config = dict(
    model='spectrogram enhancement model',
    dataset='simulated sounds of rotating machines with and without faults',
    train_examples=39062,
    noise_aug=0.002,
    n_mels=64,
    hop_length=160,
    input='log_mel',
    win_length=512,
    task='enhancement',
    loss='l1',
    arch='unet',
    norm='batchnorm',
    hidden_act='silu',
    pixel_unshuffle=2,
    widths=[48, 96, 192],
    blocks_per_level=2,
    block='basic',
    attention=False,
    upsampling='nearest_conv',
    init='torch_default',
    residual_init='none',
    optimizer='ademamix',
    learning_rate=0.0016,
    beta1=0.9,
    beta2=0.99,
    eps=1e-10,
    beta3=0.9995,
    alpha=2,
    max_steps=7800,
    batch_size=256,
    epochs=51.1,
    lr_schedule='step',
    warmup_steps=150,
    weight_decay=0.1,
)
Rows from block 4, named by matrix and row number. Rows with one number belong to one channel. Each number is 500 + 25 x the weight over its row's rms, rounded and kept within 0 to 999. All counts start at 0. Numbers have three digits each. After the name is the row's rms in percent of the matrix's.
# convs0: first 3x3 conv (model.mid.0.convs.0.weight, 192x192x3x3), inputs 80-87, a 3x3 kernel for each
# convs1: second 3x3 conv (model.mid.0.convs.1.weight, 192x192x3x3, transposed), outputs 80-87, a 3x3 kernel for each
convs0.9 011:527524533501489504475472480483484469464463446450445442528535538477485481469477470519521530498500498494497491547547551461463460494494486446446442472473468498500491524523517500492491507501501475473454508498487547541533
convs1.9 056:522522523498498498501502502504503500501501497509507504508514511502510510510516515494494491503505502511511512525522521500500498491493489494492498520522528560568572529532531509514512453456453510509511506502504498483494
convs0.10 010:453457450493496488487495477450453453472468476496496503519514520513508513502498503502500507501497501514505514512505520499492507503500506510511510489486493467466472490483489492490497479482481511509501466468467469465477
convs1.10 042:469471475497493500474473479519519520517514513501499498475481475478482480488492485465467464480480477445448446467470468468473469477483474450431444425427440561569582444467450483501487499515498520520522505501506474469476
convs0.11 008:538543547497500504464481470473475465501498498540533539464472456487486478528524524488487473477482459505502484479486476514517505509513508497490488494490491535524521507509508504505509482487486466471460488491490516502508
convs1.11 092:488487486503503505502503505484484482488489487490490488485490502499505515513516525495496498506509512509511511486492495511517519523529532622612612631628632578570575507512518502503510480479485506503500520514510501495493
convs0.12 012:486486494476473482458460463463464460477483478491497485497497499489494497497498500489493499479481482494500494498498497489491490506506507478472474486480483537539537531535538486485487506502499474466468489488486561560557
convs1.12 044:507507508497497499502502502513516510509515509502507499486483481504501503539531531480485480513516511522525520510510511495500499505505505463463466454465460459462472540538543515505518451444454505506501508508504484481472
convs0.13 011:513512511509510510515516515518514516504496497457450447485482478501497492505502496510506505535539532559558552483475475524521520564558555509510511502504496497492491525516519503496498493491491564562557516516505512507505
convs1.13 037:441440438488487487501499500502496498500496500507507507484484492469469478486493504502498498491493494504504504430432429474474475489488488462437457491485503513503519464478469473480478438446446507502500510500498501495491
convs0.14 010:540541544528526528455454452529528521469471462481483473507511511496498498516520516494491492513517512536538531491497496518523522520520519487490487505504505522523518525524529512502511522520525536536535566567562548543540
convs1.14 091:513514515502502503509510510518517514514513509505501499515518520519521523513514521505505503504504504517516517527529529509511512506507511519520523532534533523524524506505504507504503502501503501503503478479480460461461
convs0.15 013:510523516486494492518522519518514520564559557524526524456458458466470467489490489515523515540542534501502495462464464481492490494500499458452456472466470454447454452464454488496492513517516504504502552538550512501502
convs1.15 096:487486486483482482489489489496496498494494498502504508495498503489494500494498507497499499486490492497498500479480480471473471490492490576563570588573579582574576479486490479481489469478480515509511524518521533532534
convs0.16 010:442444440509508501510504504567562569505504505490491488510506506494491491491493489516513505503494485489484470504507501499502499518519509482478481473469467504502501490502487500496495503498499541531534536527525584568572
convs1.16 096:485484484499497497499497495500500501503504503491495495476482480470476474468472470505504504500498499498496498475475475483486484488491489572563564608596594614605599495492492494494491491498497525526529532534536544544544
convs0.17 019:502504503502504501484483481469473474479482482512515514511513513502506507484490489474476467470472467446447446505512511483490486461470467507509506505505507521523525494496502489488492478478482446452452448449455480479489
convs1.17 066:501504504496498498481485483502504500494495493489489488514516520509510515504502509514518514496500496482486483506511502487496489486494488557556553514500503521515523444452446493501500475479473513509504510500500537527529
convs0.18 013:531532531517515516463469466549551547514512506490489483548554545517519509508510501526530518491502492455453455556563560535533525494502489502511504500505500513510504557545554507500512463461458504506502486481481518524531
convs1.18 087:519520520500500502484487486513511514500498502494492495522529535519524530503508513531530531503502503488489490529528530499499500485487488527533528520518512503501501466475468506520513460471462497499498489485482506503500
convs0.19 029:482486482468472468478480476524521523519513519508508510518518516525525522531532529501501498482481481490488487517521518517519516541546542543543541539540540551554552562559560537539540518516517552550552550556558494508510
convs1.19 107:493492493507505505501499499509506507504504505490491495496498499501506507507515514512510511514512513508508509464468468503508508514518518585572572623605597609590591489489491487491493490499503535534534503506502490489487
convs0.20 011:505501509508505506498501501484482476507504506526522523461464454512513506506510506462459450460463450466461465475477474503505500491495490478484479486493484505501495496486491509508510494492493410418406475480478478480481
convs1.20 094:511510509496494495497496498485485483481481480492491489515521516538541534508509501511511510509510508500499497524522521516515516519520516594590586601599591555559557499503501526525525506503501504504503482483485504507510
convs0.21 008:506506510515511515549542548464464464480482480554553554506500507510507507506500501476476474501507502486484475506505510534527531531526521503506508477484486526521524544543547487486488465465468462462460450449443570572572
convs1.21 038:444449445504504503494493496470473466492495492502504499471470462490487481498499492504506503517519514511511505458463460504506507522523523431445432436447443456468464489487487503502495477471468476478475508509510503499499
convs0.22 012:511517514506514508491499486469470467492496491530533528518524517496500494482483482553560551523530522508506503514520512490495482500500493494491490491491490545549553506504504500498494506506498500510499521521521653661655
convs1.22 046:516518515499499496487491487516519520499504503495499502486478476491482480526521517507508503506507503501504501500502498480481479498504502449448452438427434462460461523528524504494504458443449513507509509504499533526527
convs0.23 025:475470467498497494507507504489492479461461454473474468500492486514511506526522520481472467505504497504498494500487481531523512529526509476479476470468466472469471514501486514506493503497483518526509491497499493492501
convs1.23 082:459464462494496496502503504513509509511509510508507508511516519512516523531539544501499500514514514511512510455448446512508507520519519552547547545535538539537539468473469493497493488493492509506510497497492481477476
convs0.24 014:516522522513510511465470460542540542530531531526524529511515511510516509499499497507504505514518512520526522512517514525534533526536532505507507524529527524519520549555556521516523503505504555559562550552556544537547
convs1.24 063:508509509500501504517516519499501497510511505502500495512517523481487497483486497492493492498498498510507511535544542509522519505517519517520524497495505513513521536539545509506509498500503491487488481477472461454452
convs0.25 017:518519522512509512482482483461459463460459458477473471545552557492498501476475480539543548476477475470466471527530535479481487457454458465464468483483488515516511496496500502497503472470476420424430462465464486488483
convs1.25 042:525526527496499499490493493504504504493489487498491490506513507490494490482478475495498493504504501496493493531530528498500496487491486473475485462478479538541565530535525518514507485489483523519522519515525458442459
convs0.26 015:518519519506510506514525517462455460471463469519515517471472466481481477491493489494496490497500490518517514462463460488492487476476471460457463465454462504498505484486485474478480450457461442443443479482487547551545
convs1.26 138:485485482501500499501501500491491490495496496498499498492495498501505508506510512489490490498501501506508508480485486498503504510515515609597592615606603582574571476483483477482483470471471514512512525521521522516516
convs0.27 020:501508504469480474465475466503505506490489493503503507528533534519526527516521522491499488475485477444445442535547544509517515509515511508512515529527530538537542536542542512520520503514508435440450435439444468469484
convs1.27 167:507508507503503502495495495507506507497498499496497498490493494485488490486488489513512513500501501493495495499500501502504506499502503598599597604605596591591582466470467473475472458457458521521524513516515521523521
convs0.28 009:542544544530527532490489486494496494480485486463461465475478474501506499514511511460456454494497491527525521450454454496500500533542538513507507486486484453453455499500502506500510523521523485489490470475479453445453
convs1.28 047:503504507482484486505505507496495491498497494494492489508508505492494492474476474510512508485485482515513513532534534497503495501504502447444454454457467457452463546547543520517516498496493506501504468467475470466475
convs0.29 010:460467466513520511490502494495494490448450449439448433495503500492501495512517513470481472424436426501499502453458467513527528522533532493502498489492502474489489486478494513509516495498498469466470460444459510512498
convs1.29 136:490491490509510510500501502521519519503503502498498498506511519520521526517518522491494494502506505498499498482485485512516517518523521585587578605605605577580583468474475501509505499501498531524528498493497488484488
convs0.30 011:465476473511513510491491492511512506464466459456456452485483482479481472497503496488487480492490481487493480468472469482489482493502492487482484468467464466464465426439427461457463484484484516514511498500494454449449
convs1.30 142:497498498503503505508509509508508505508507505495493491514521523525531533522527530506507506511511511513511513507508510509513516509513517546548551579584587568569569511511512498499499509512512498499499490490491480480479
convs0.31 020:528526524494495494496500497508508506532524524528526527484486478509510505520519517522520518526527526555548553502506500498500501525528525489494488514514509517518515509502509504501500518515514561571567619621621570571567
convs1.31 113:505504506511509512514513515502502503505505507506508511500514515521538536516529531506505506507508510519519521521527525525527528531534535530529531572577570551556552522529529546555555507515521495493494492492490487483482
convs0.32 748:496498497505503505519516515515514513527528526528529527488485480486485481479479477531531528542541539551547550488490482494491485503499494495492489496496492505505501478474471469463463470463462553559555581584580615616612
convs1.32 104:502501499503503498495495494503502507497497500494494497475484479479483486502510506487487487490493493503504503487489486489496490509515507547542543550538548522516526481487481490497493450467458524521527521520525519510520
convs0.33 009:532534531492500496490494498531530522481476466455452443499503500507507508522523517490492481457460457506496500499510502514525513537542532504507499511514504510512505541535538506505508490504501527531515513516506480483486
convs1.33 077:505504505507505505506506506503503501499500499487489492494497495487492493522527528513511511504505506516517518502502500505503504512509511576577572593594584572577566492497496461463470443446456499501498508512506478481479
convs0.34 014:509510507481486484464467463527530535509509516514515520542548553517525529497505507498507504465474476438447446539552555502515515485490490524530531519516522507503510526524546507512522457467472439458474426433438479481492
convs1.34 065:528526526508507508485484486515519514500504496495497492505500516502490509491484498534536535500503500479485480519522515503504503488490491622629628576573590575572572465466466501495501482471480503500501508507500525521517
convs0.35 019:544545548506505505519518517486485473517520513518519515409398386474471462506504499436437436481483482514510510439441430498496482514517502458451444492490481490488481486484479509505500515515509502495491541543538507510520
convs1.35 119:495493492501499501503502503509508508503505504505505505511515517530534536549550557504506507509512513521523522482491487510516515516522521566549550566557551556548547509511514510508514476476482510510509497496497491487489
convs0.36 012:472469470486483489537527535520517525517515517443446438515512514499495495485481479498503509477477484447449445501502504463468466539547539488483488505501507460464463499508506463483476509510515473470473484478486430430447
convs1.36 079:507509510501503502509509509496488487492483480491487490493498498510514514518524530499496494515510513521517522499504498502504503517519519543548558559557557532526528507505502465471468456466465485485494481480480491487485
convs0.37 012:477487484449454455478478480533527527510506498473464455523517514513518502503510493521520516485484480455458451526532522509520504527540521510509509530525520517516507569569559533533525534532529517518517493488495449450442
convs1.37 143:503505508503504506510510511510507506513509508511506507508513516517522527528532537510508509515512514514512514506510511502506508507508511558558565564565569562559560515513516493495495500503503493493496491492492498498496
convs0.38 011:535534541503502510456461462462464449452453447463465463551557559503507505507507510533539543488496495511518516551555556487485491483483487486488485507507504484484482552552550502497501493490486460471471527527529462458457
convs1.38 053:539539539505505505505504506499500498492492489492486484509507508481482482490489490506506504503501500510508507550548547507507504494493492498501506462469473471475481533534529518514513482478475506508505497496500465465467
convs0.39 027:521526521522527524524531527484485489507503510498496500431434434420423426446452455510512511509514507487494490452455452435444433444448445472470472464463467459459461415427418471478475497502499491492500497499506491490492
convs1.39 152:493491493493491493494493492498498500495497497500504504506508514504507517502505511502503505497499501497500500497500498490494494488494490606596597610602603588576585492494499485489491481485486501500500510507507532529531
convs0.40 012:509509502524527521533537536485483498477479494444442446459460461496496495509510505463468465500495497481487480470477468495502495530535524493490488493490489474467458458458457472475472511511510473474482452439456409400411
convs1.40 115:485485484493494492495496495495494496488489490489490492484483488498497500497498499487488490492494495496497498467466468481486487490492492589587583604605602590592586473475477463468471467471473512510511502501500507507505
convs0.41 022:513514519489497495474483478503506504497496497499501501527531527513515516502501500488493481484492481449453450528532530495499495490490487511507502495489489506505505533532535491492496435443440472467469427432438467472476
convs1.41 083:511511510501501501485485484497499493484485481489490485518510507516506506510500499528528524510512506494497491500499493509509508497498497585592578569574555571560562478474472464460458473465467489491489500497495499499493
convs0.42 011:563565565509502507457459455521517516491487492476478484493501497479486473485485481488490481458478454474479464509514503499511488482486463461460458499487487513510511532537521502498495507507503429438424501494492501499499
convs1.42 081:515513515493492493498497499502502502498499497506504502514516515502502504490493494499502499493494492506505505519521521489492490482485483589588584580582581570566575504503505484478481462461462525527527526526530523523524
convs0.43 013:510506505516510511542538538528529524543544533530530532480477470503505494510512504504497490539524528494477481509510498521521507527525515498498492509505495498491483476467460532529523535536532558556541554543525548543527
convs1.43 106:483482481488489488494495494498500501498498500500501503472474476468470471479480482491492493478477477499498498470468475482477481493494496592592595590596599582581586483481489489487493483483487517521519544546548538539539
convs0.44 012:515519520514515517448453453478470471493489482495489480500513510480496495497502505516522525453457461483486489483495490486495488469475474495490491516519524562557558498501506516516516512515517511510517529525540515507509
convs1.44 078:526525526500502504498500502528528528514512513489488485507515519534531540525523532497499498497499497507508507543545541518517517496502501515517520503517508530521532510519516540536538479479482515514515482479485470470469
convs0.45 012:501512497499507497520530520519517528570562577548546559469467462490492485495498495512510501535537527504508500491499487498506486494507490490490493496495494477474473464468454522530520529533528517517520571566580534517539
convs1.45 131:486484484485485485491492491495496497491492493495498499487493492498503500488491488498499500490490492498498498474478481486486486489490489615610600598589588555551548483485485487489490488489488525525525511513513528529531
convs0.46 016:504516513508512511511512511510512518582588594518523529449448449477483483511515517496496495507505504474482477472480473506513510523535534513511505502503505512513522494508505536541537527534531559568575520526528508510517
convs1.46 086:492492494489490491495496497492489492484484485487487487506515517542554556529544543513513516508509512513515515499503505531538538505510507507501504523520524502506503495501503509516517487495491490487487459455456476475478
convs0.47 010:493499491475476476482482485487480485541527527515513511459460471478480485504505509480477465474470457519515504481488487507521516489503491488483485496491491483479486473482465509519507521526523489481472553533538480468472
convs1.47 062:488488488479482484496497497500496500500499504500500508487487491504502504505507516502499500498498499512510511491490489507501499517514519535525518515513510517516509470476488469478479472479486487479486478475474479473471
convs0.48 015:493489485512505499516507501517522518514520518500506503521526524506508505490494493527521514540539529518517513534539535512516508503507500502508498488488484498499494516508509468464456433432424536542527516519519583588574
convs1.48 157:502502500496496495494493494499500499494494495494495494485481484474472476488483484498498498495494495491491491491492495485485488492492494579590583568575571541548547471472471468466468472472474512513514511509509528532529
convs0.49 020:487491486521523518518525516484480483479477478492489493517510510514505508504500499487477473494491489500498494513502499519509504517510500485476479484477480467457463497498493490486479447445427464474473471467474464474466
convs1.49 141:490492491503505505496497497508508507507509507498501499509509517510513520514516522504505505507509508503505505489495492506510510507511509528532521570571573559566558460464467474477479466467470507505503500500495489489484
convs0.50 015:502508503503512504485493485493487494482482482475474476540545539507512508490494492524529525520523520517521518530536533488496488495501491458450446472463461486477474488484484459460451441443435488495500484489485504504503
convs1.50 125:515516516509509509493495493510509508507506505503502502497496499502500508507507513503504503503506505497502501515516512499501500491494497518519515529528528566556545486490487464471461455453455495492494494492491498493489
convs0.51 009:483490488488493490479479481537530533474470472434434430509507506494492492503502498465470464466467461480486479492499491503508503519527520516511512495487490522520521542560547493516503478486486511511512472472480431433434
convs1.51 182:506507508509509509506506506511510508507506504498497496517520523521525529522527531511510511511510511510510512505508511509510515511513519573569569589583581576572568494494495492493495494497502510509510495495492492490486
convs0.52 065:489488490506502501518516513482490489509515514517520516473471472487484484478476476499498500534537534546547541481475479512507507492491488492495494481486486476479478482486486472472471451449447516522518505510506583589578
convs1.52 093:480480478507504504513511510491493492490492492491494494496500508507510516522522532488491489499502502510513513478485477501502498523522522532524526521527517494491503446449451465470476463465471493493496497493493500496496
convs0.53 009:514518517493500493496507500511512513484479479486488482483491487480485485503510501523528521472472474456451450509519512477488475497510493483490483491493486568569565506491493519515507491495489503504511532525529570574581
convs1.53 144:502503502510510510501501501505506505501502502491492494500503506507512513524526531506506505505506506505505507495495497511513517510514520606605606628629627604601596498500503492497501514520523517516517524522523512508507
convs0.54 014:508513516496499506482490491475474476484486486503502503527533532514520518493497496475480476465473468425439433524530526492496491476479477528528525515512511530529529524525529492491492490486482458458454399405408479485494
convs1.54 045:526526526498499500478479480483489483483486482476481478495495497512503509503497503541546542513517514480485478511515510518522518510513510528522537479480480513496506493500495495498496460462452481483479497494489500499496
convs0.55 018:542540542516517517506512505489494482498501493513514510446454449469476471484491483530531525511518507501503495462474467470484475482496479435448430423437430497497494486481483479477479469468470511513501509513500586578580
convs1.55 142:510509507511510509503502502493495492491493492492493492490493494508510517537538546500501501503504505510511513502501502514513517518515520569567576586588596568571584513518525480479485481478483497498497506506507498498498
convs0.56 011:519514516509502502518513510507508507475470476487482483494490487479474472485481477501503500521526520496500497477477472511508505534533526504497501491487485507496498520517524470468469455452450499495492429432414495488479
convs1.56 095:473470465503501499500499498491491491493492496502500505495498498506505507504503503498500500498501502509509508464469467491496496499504500578575572581579572540536534452455455486488490448447450517516517516513515528525526
convs0.57 016:491496490486490485493495493528525530534525521524513516482479470509509500529530520496487481518513504517509504483490479523532522545550542496494491509504500520511508499492489530528524530532530540541540528509526490479486
convs1.57 088:488490489482484485492494493493494499489495497494496503502506510491499505508512518503504506495495497505505507492492497478485493506511515562564558572582582556562556472476488473479483483495501492488492497499500500499496
convs0.58 017:553552557494490493452450445478485477474476465436438436534539538511515508488492484510508513491491487491494489547550550505510511491493490476476473502503502519515514585582585504495503494493492500504495450439433511499500
convs1.58 045:533530532502502503506506505508509504500498491512509505519516529485483494467460479509508506507505504517514515540544538494499497486491490545534550558554561581555587522527522491497493441437442518516515501492497517503513
convs0.59 010:451454455467469475491497500435436431469470465480477471532534537499501502488486489528527531500494500495490491517512515499492499494488495505505502495494493486486484480470471493486491463460461466469458441444432444442428
convs1.59 045:493495496491494494482487488521522521513512508503500498475475471477476477477477471463469464473478472447451449471472471470476471474484476435434435444452441572573580490500489507514502500504496547543540533518519500482490
convs0.60 018:516515517496495497474475477533534534512510508492495492564570566528531533504504505538544533494506496473478476558565560503504506492498494517518522508501500510501505551549548494501491431441432529539536481472475511518514
convs1.60 073:523523523499500499480480479498499496489487488488487486505506510508507518502502506532532532514515514484488486499503496493496493483482481549553559534544545542535534476477474471471471488484484496501501494489488499499493
convs0.61 011:494495496493493491487487487552548550528522522513505502508508508497500497494500493502504490507504496501502488500502498499500495523529523488484478498494486502494487519514513501498498482483481544537533564556541568563554
convs1.61 118:492490489501499499500499498496497495497498496488490489479485480478482479484487482508507507502501501501499501479481481490491492494493496580577576598601597584586580487487485481480480481485485516519522519523523507513511
convs0.62 016:521520519489488486469465464467468465462465461494496490522528526493499496471474475498501494485488481462457457530534528486489483479482471502509503487491485529534527517507509486479477462459455430444436422438432545562549
convs1.62 063:515517515502502501486485485503507504494498497483488486510515515510505511516510512509515509502507503501507502513516512498501495501503501545544539526511513472462466480483483445445452444448449505500495522515513481475466
convs0.63 009:514520522489483488464459459534526533504510509486489483493492492487489487503506505471471471485487484486486484484485485481482487516521522436437436482479482474475474458469454515510506525520524498493490566570571517519508
convs1.63 037:494495499499499503518517517501503495503502494486484475489495491497503496493497493516518510518512511525520520498510507501511505513518517481480488486482487460451455509504501498494491511510508509512515456454457454452453
convs0.64 009:536537540502501501488495494464465467439440439483474486531539530514524522508515509530533528505504508458461461542557544467479463464480464479475474472476474521530529517515529516514518505509513484478487481490485540544563
convs1.64 071:513513513499499497499501500499505502497503500502504503496497496518522522525525529508515511503511507497503500497504500508517512516522523570574571582610606568589597492499498464466469469463467514515517530535535511508512
convs0.65 017:515513515536531530532531527449442441455456449503500496466465461487484483488489483505499502506503497523524515467470469493493490491491484440435433439431436496486495466472472471475477460467468481473470409404404531529534
convs1.65 112:495495495507506506503503503491492489496497497496498496492495498503510515545544552479481480499501502509511511479483480499504500514520517546541545568563573598590596493498502472479482469478478509504505516509511494488488
convs0.66 013:513520511508506504520517519543537543573571574544538541457455447499500493518516516469462455495494487504502497478479471509516501512520506502492493521509509539516516474484470565574563563573563514512513534531527550539541
convs1.66 103:463460461478478480488489489499499498494494493495494494492497498498502501491495495498500499487490489499500499436446446466471468483485482587578578545543544515512513479481483492494494495496496519516520509506511519514520
convs0.67 015:534534531508510500495499489496499503475474478514517521513518515490495498468475474508517498511519513491493489533542540495507496470476468459457457480477477496496495480482483458466460429438426436444446495498494546549555
convs1.67 182:509509508506507506492493490501501502493493494494494495488491498506505510509512514513513514505506507496498498499502499504505506494496495555556560549549548547549543475477475461466463466463465498501500494493491509508506
convs0.68 017:514513512498499498534529529500498495450447446442443440447449447462461460484482482500496498503498503515510507465472468467470466509510510479478471438437431429436434483475485442440448483479484465450451459445451470467474
convs1.68 070:485485485496496496506504506491487486488489490500502503484483479528529530532540541491491489509511509526531529467475470485490487531534533462449445541516536575580573486497499476488487451459455510504504496495494456454454
convs0.69 022:528531532497493496453453447499499499472474473483483484504510509486492488481484482509513513484491482473475468496506509485495496471477475477473476474474476478476480484491495492485495495497496466463469469464472478472473
convs1.69 045:523525528490491493508509511482485476492491484485481470521527520499506503484483483494499491505505502518516515545550545481488484486493490508513515498500504510502524535540539517511513511511509498496494488484488440431438
convs0.70 013:533537533484499493492506500537533535520513516500496496513525518505514512512524520538545534514525518531536527515523522510521514505516514517527515514522513513513517544533553514513521479481495574578579588585584535537546
convs1.70 047:500497497501498499503502503492489488475474475469471473477494500474494501478501507522516519499496501508506510511504504522520522526528528541528539562540539519508517490495493472484480456469465477470472475466469474462457
convs0.71 012:551549545486492487483487481480486486467469473519520518504504498512512505531529524502502504480485485464465468503510507522525515529536527478480476506505499551552548535528528510507511513513510487494510465483487505519531
convs1.71 156:495495495510509510504504505499499498496497497495495494493495504504509516516518524501501502504504506507508509482484487502503506508511513588583588625631636607611614480484489487490494478477480515514511518517514508508505
convs0.72 009:507510511506512511447455450432429432484481483503503501524526531502507514486494494476483478473477474439447443537542539485494493478479481495491487505501499527526526504505504504508501458458453484485486477479480518517520
convs1.72 096:517519517503504505485486486500500500498500497499499499494494494502506508526531533509512509505508504493497494518523512512515505501504496475480481472476486510523512505521507484497484474474471477472478483480482475467473
convs0.73 017:506515508509514508509513511551543557582573589531521532469470466496497495513514515483477472498494493509512509483488482499510496496509498519510517522514522524501512478487474549557546574589572513514525547533552481448478
convs1.73 069:466465469479481484487488488495492491487484485490487486502503508505506513489492499507505510498493497502502503487483482477481478480481479517508527520514527488485489487487489499501499494498497479468478470466468502497499
convs0.74 038:506504507483480485480479482504509509510512512491493494592594599555557560529530533518521524514516521513518519575576577543551559537542549537538541562556563524521525571570574517516519497497497530535537499505510516520514
convs1.74 063:527527529504504506502503504511509509508505504502501502477480490463467479472475484504502502503502503509508510518522522498502504491494496569572579574575579586587590491494492474477473461463462538538539527523522509504503
convs0.75 011:567566566502496495494497488484486494511511516509509513456459458467467468508504506504504493499499496520517516490496494473489481484495491469462469479470469460469468483485495470470478505507507416414417559542548494493476
convs1.75 068:510508509499496498491491492496497495488489485502500498518518527515520532497500515515516518500503504496497499516521521490492491476472475598591585568559576502502503498502505490492491470465465474473466458455444509509502
convs0.76 017:493505496488498491489496490488484489446441451480477487496500498480486482495499496482478474448457445431443428502507501487492486501510500467469476490490498498493505466476468489496494517524523396392398444446470373363397
convs1.76 127:502502501496497496506506505498499494500499496496495490500503503501502504500502503498500500501500502508506508504504504488489491497499501587587583589592588562561562510508510484482483484482484504511506509514514522528524
convs0.77 011:527527530469489477478494481481479481499496501521523524514520517511519513503509502496501483499506494466471464530543531491499491495506490488487479499494491530529525515510508494499491479479465487505494494501498482501500
convs1.77 184:503504503504504503494494492500499499493495494493495494509514514514520518510514513510510510506508507500502502502502499511511510500500498575576574574565566530524527469472467473475473455455454498496500492490491505502504
convs0.78 012:488495485481487479505507510496489497499494497514510513496492493487487484484492482504509500471473473485483478492493486472473468499504496449445447468459462508503497418423413464470457495492491438445449502502502573575563
convs1.78 159:500500500504504503504504504506506507506505506495496496489495496492495496490493494504504504500500500498498499486489489486488489492496497586583584648648647636636637491492492475477479473476477526526529532530531545542542
convs0.79 026:497497497477476479478476478535537533525528521494494492536536537534535539533540539512513509494491492492486486540545545537542534544552546527530534544548546541543535590584581546537529507497491552556544525527523503508495
convs1.79 075:513513514511511512500501502513513510498498497486486485494497508487488500503502517517515516509505508506504504498501505502499507504503512556546563531530538491481499478478480469468477468463474503503502497489487499492485
convs0.80 012:513514512496497494493494495493484490518511516536527536494490491512505509509507507530519526542530535524522518523523530517516517523524527487483490498494500475465473463470463486495485512525515555551549571557556501488489
convs1.80 049:476475476474474475488489487500499506508509517496500513454466468440453458452469474489488490472472475479481484478477479468473474486495494458435450527504512591572575504516513482501504506535534520515516543530537501490501
convs0.81 010:509512503506507501507505505506503506502490491445439439470471467486489488495495493492483484504500496489480478491490494517516515541544542487489484487484485480473473496495496461464465500498502473470462452438435441435431
convs1.81 067:473473472487487487493493492495493492493494495508508512481476478484479480482480481491491487492493490502503502452458458459461461484486486539533536570563562590578583475479478477479481446451455526523519522520518527526524
convs0.82 012:477486482482482481460457454541536537519521522489491488513515511513516510521522517482484484502496497499500497499505500510520510532545536518520518521524525517515514521519523527516528515511515567561570560563570571570572
convs1.82 074:491492494496496497505505505509510504513514511497496494482492487481492487474485481509509508504503504509507508478492499485494498507512515564555554584574572581571566499498497492494491506508505551549547522518525517512513
convs0.83 013:508516517493495499464464465505500501476474473434430437511515513488491489488490488487492493467469469464467461492499497483491489491503493453451456473468473485481483480488488484485490495495498491483493446445453425417422
convs1.83 111:511512513504504505512512513511510507509509506501502498512517516498503504500505505507507505509508508515513515512515515494499500506510513596593594601600599582579576504507505492492492493494495530530532518518520503502503
convs0.84 011:527528531481479491481476483515513507490490480463463458544548553503506510504505511541548551518517521534531534541547546498501504492491500496492496500503500488486484546551556488490494475475475478485478480479464502497489
convs1.84 038:530531533509510510504506504505505505491495493515511516503504503472473471472465469516516514505504501512508507533531530519515515506504502538534542505497502499484499493490483478471473408402403534531535513506510490480489
convs0.85 070:503504504485487486469473474496495497497497498501500501531534534523525526518522522484489486461466463449451453534537536508509507510513511539536541544541541539537539541542542516517518500503502460464468433436440430436436
convs1.85 076:523524523501502503485487487500500500493493493494492493499504502491497495476481480521521521508510507495496495514522519499504505497502499633636631603599595576572567466474467469474469465465463506503503496493496517512513
convs0.86 025:541539539501501499478482476505509503525527532549548551483486484509512511513515516514515506545544538547545543487495491507511508508517511483488483490503495509517511527525525499500496492492488551556546606608602634644632
convs1.86 061:513511507515513510503500500487487488478481484499500503484488484476478480494500500510510510486489490497501501498502498510509513516516520570574557566563556525532528509508522516510525452449457500500498514521512531533530
convs0.87 016:519526529493492499456454452484482484463467465473474473507512514490496493480480477486485488461462459436436433494499501481487487489494492463457457483483482498498500510511517493488501492492493483481484481475480492488486
convs1.87 050:507507508501501502521520520491491483501498489495487478505510505499500500490486488496497490516514510525519520528524523507505503502503508498495506487484492469471491530533534507502503462455458502501499463464470439435433
convs0.88 010:507520511517525517511521518517518532546542560508504513466468461491497491511513509473474470479487481442447442488491483513521513528534527505504503510504506511506511461467458527536527542549542445452462451448452454454466
convs1.88 107:476474473490490488493494493494494495495495494502500501499497498494491493495494496498498498493492491497497497457460464468470472484487486565569564563569569553560560478476482490490494483485486508509511502505509528532535
convs0.89 017:508506505508504504502503501492485485482479477519516516493484483492488483503498495489488481521514509527525521473464465516512506530522515501501497504502501536533530499498490499501498505504501506511496499499495535540532
convs1.89 091:463460455504501500507506505493494493495497497497500502484484485492494492520519520487491489498500499503506504437443441500506503510513511559555548589588577594586586462465468483483486471473472516515512512514513510512508
convs0.90 022:500502503473477474462469464536532535518507511493489497523524522514511512538536538499500496487494491476480477522529524500501496522527525527526527535529531547536543548549559532538544514524524511506509552542554517517527
convs1.90 113:513513514504505506499500501510507506497494494491489489510518528516520533514519534522518521515513515511509511514516518523524528509512514577557573571568569537531540489496492480492486427438436496488492481471470487483478
convs0.91 021:477476473507509497489483479480479479457461460489489483528525528510509509501499499484478472503499493486486483515520510517516508494494491517517514485490492501504498513509512489485486451448448445452445426438422517531512
convs1.91 126:498501500496498498488489488504503503501502501501501501498492498498494498502499499500501500499502499493495492481487486491495495491493493535541539537538544532535536426432433438447449465467470504502498499500494514510508
convs0.92 011:474471470490486488499500495487488487515520520521521523503506505499499501517519518498494502496491490511510511526528531495500498529532531454458459481486480499505502521522517513507509508501498494493492559562558575574567
convs1.92 057:497496497493492494495495497506504504503501500496491488469472473487491492502497497476475475503502500511507507513513514510511512509508512475473481462458467440447453540543541519517513519520515495491492486487486473470471
convs0.93 015:528525527486485486493494489542535542500491510514515519500498492492497493525523524500502504519524522496503497503505499516520514539546539506505506527517525533533551552553555523523525515519518535536534527523532529526536
convs1.93 127:487486485510510511502502503503503504500502505495497498498505505499502506509517519499500500499501502507509510477482483508513516502504508598591593637634637590585587477481483485487492458459459512511511509506508509508508
convs0.94 017:502502499520523516526527526508504506515512514494492492476472471493490488493488487501505501517520515508511509477474477485483484488488484490490493491489494499496502474481476473479477439450442546551546523528521513502497
convs1.94 138:495496493514515514508508508501499500502502502500501504526535540518526530531542545508508509508509511505508510506506503513514516512516517561560563553551551532530534478487483498505501497503502486483488503500501503499501